config.toml
encoder_arch = "preact_resnet"
dataset = "rosettes with rotational symmetry"
questions_per_image = 4
encoder_norm = "batchnorm"
encoder_depths = [4, 4, 4]
encoder_kernel_size = 3
encoder_widths = [48, 64, 96]
fusion = "cross_attention"
fusion_encoder_norm = "rmsnorm"
fusion_encoder_norm_position = "pre"
residual_init = "none"
learning_rate = 0.0013
cautious_weight_decay = true
warmup_steps = 370
Rows from block 7 of the image encoder of a small model that answers yes/no questions on an image's attributes, named by matrix and row number. Rows with one number belong to one channel. Each number is 200 + 30 x the weight over its row's rms, rounded and kept within 0 to 999. All counts start at 0. After the name is the row's rms in percent of the matrix's.
After each channel's rows are labels from the 100 images, of 14848, where the channel reaches its highest value: "lies over" is the class under the peak. Only what is clearly more common there than usual is listed. The data: rosettes with rotational symmetry. In brackets: how many of the 100.
# convs0: first 3x3 conv (encoder.blocks.7.convs.0.weight, 64x64x3x3, each kernel summed), inputs 0-63
# convs1: second 3x3 conv (encoder.blocks.7.convs.1.weight, 64x64x3x3, transposed, each kernel summed), outputs 0-63

convs0.58,122,183,199,201,170,158,155,116,149,178,154,201,178,177,189,188,196,179,234,169,216,185,209,161,156,192,201,181,236,131,179,220,184,159,158,186,234,202,144,206,187,216,191,191,192,200,149,177,161,147,196,181,180,157,183,212,203,164,188,220,158,185,169,172,185
convs1.58,114,154,222,190,174,210,250,224,163,222,220,243,203,188,206,212,207,190,251,200,145,209,208,206,236,224,274,157,244,188,204,263,187,206,179,198,186,194,230,170,174,167,260,221,207,162,217,155,193,176,223,176,151,152,185,159,258,220,196,195,205,210,202,222,183
lies over: backdrop (100)

convs0.53,090,184,196,117,174,176,163,137,194,164,164,213,163,170,203,190,178,193,216,202,117,202,218,205,170,232,174,162,235,209,204,177,173,154,181,205,210,180,210,278,209,207,170,135,185,218,197,173,171,200,219,158,172,167,202,208,224,199,178,192,175,226,199,170,199
convs1.53,100,194,205,190,222,207,184,283,211,202,190,176,215,209,199,228,208,232,181,175,189,157,196,181,216,195,208,135,141,203,152,156,227,245,174,240,208,218,180,185,142,186,200,207,173,174,205,186,205,212,249,141,170,211,213,165,113,206,240,222,191,168,182,191,213
lies over: rosette (99)

convs0.29,081,210,166,226,221,180,212,128,194,238,202,183,173,223,170,174,138,185,122,192,152,224,174,155,202,187,196,183,162,167,188,140,206,170,182,214,180,168,164,211,189,177,161,185,197,188,189,194,178,156,198,196,229,143,222,207,169,193,217,139,153,185,213,220,212
convs1.29,081,222,254,222,230,186,185,209,188,174,185,230,213,225,228,194,235,184,135,213,244,185,217,227,156,205,181,204,156,190,229,229,239,194,130,219,198,216,220,236,237,234,189,227,176,238,241,181,250,264,178,198,218,201,194,193,152,219,235,210,204,220,216,216,128
lies over: rosette (72)

convs0.25,100,248,159,174,214,192,204,231,230,223,245,185,226,173,210,244,199,220,228,168,181,190,183,171,216,111,170,242,196,259,195,171,213,199,195,180,237,172,193,183,240,200,223,184,187,163,193,208,183,219,227,181,215,245,208,180,211,197,171,161,214,303,175,192,212
convs1.25,099,196,161,171,150,233,173,201,151,118,239,208,192,228,203,256,222,185,178,188,169,156,146,187,212,187,165,202,195,178,228,162,229,163,232,202,213,167,215,144,184,175,188,237,181,171,204,211,167,189,236,153,229,183,188,196,231,227,238,163,163,167,201,195,187
lies over: rosette (97)

convs0.20,090,220,219,256,238,146,229,175,238,224,160,229,190,174,255,180,195,195,155,254,232,182,199,181,144,246,173,165,180,261,245,193,210,202,203,209,217,229,196,206,194,174,208,190,202,173,218,166,222,205,178,215,184,230,251,187,199,194,178,235,192,256,167,186,143
convs1.20,098,164,229,138,160,215,157,176,121,131,188,208,203,198,153,193,199,185,207,127,182,157,167,207,174,181,210,200,184,156,168,202,241,178,202,192,178,174,196,219,179,218,184,212,174,228,193,205,189,193,204,165,181,215,114,203,171,214,192,190,167,164,200,175,179
lies over: backdrop (97)

convs0.19,080,178,214,121,145,183,163,193,206,157,214,214,183,152,201,211,185,189,195,220,170,163,226,173,182,207,189,218,157,128,168,189,187,198,194,226,131,197,150,244,162,211,187,158,230,214,147,205,173,187,199,199,202,210,172,170,170,187,166,170,144,190,176,195,176
convs1.19,077,258,168,245,220,197,204,166,226,208,193,182,186,152,190,175,208,209,178,192,224,195,124,223,170,171,191,132,179,177,228,206,211,185,157,213,232,230,249,210,194,191,234,270,189,194,250,156,172,188,208,155,223,230,173,175,232,252,224,210,204,166,183,221,199
lies over: rosette (96)

convs0.17,120,199,212,236,184,166,156,143,145,179,173,198,185,173,169,171,171,178,237,148,195,181,188,131,168,176,189,159,214,161,170,219,198,144,169,224,206,213,140,226,197,214,172,202,218,192,136,188,159,159,194,167,189,173,160,192,203,167,194,202,179,179,164,182,205
convs1.17,119,165,220,193,186,241,228,224,155,244,251,231,183,195,186,242,208,212,241,178,136,209,153,208,242,213,225,175,219,184,202,248,173,207,212,196,179,146,248,149,188,128,231,200,205,159,179,194,195,191,256,167,185,179,189,160,235,202,219,192,190,182,205,232,179
lies over: backdrop (100)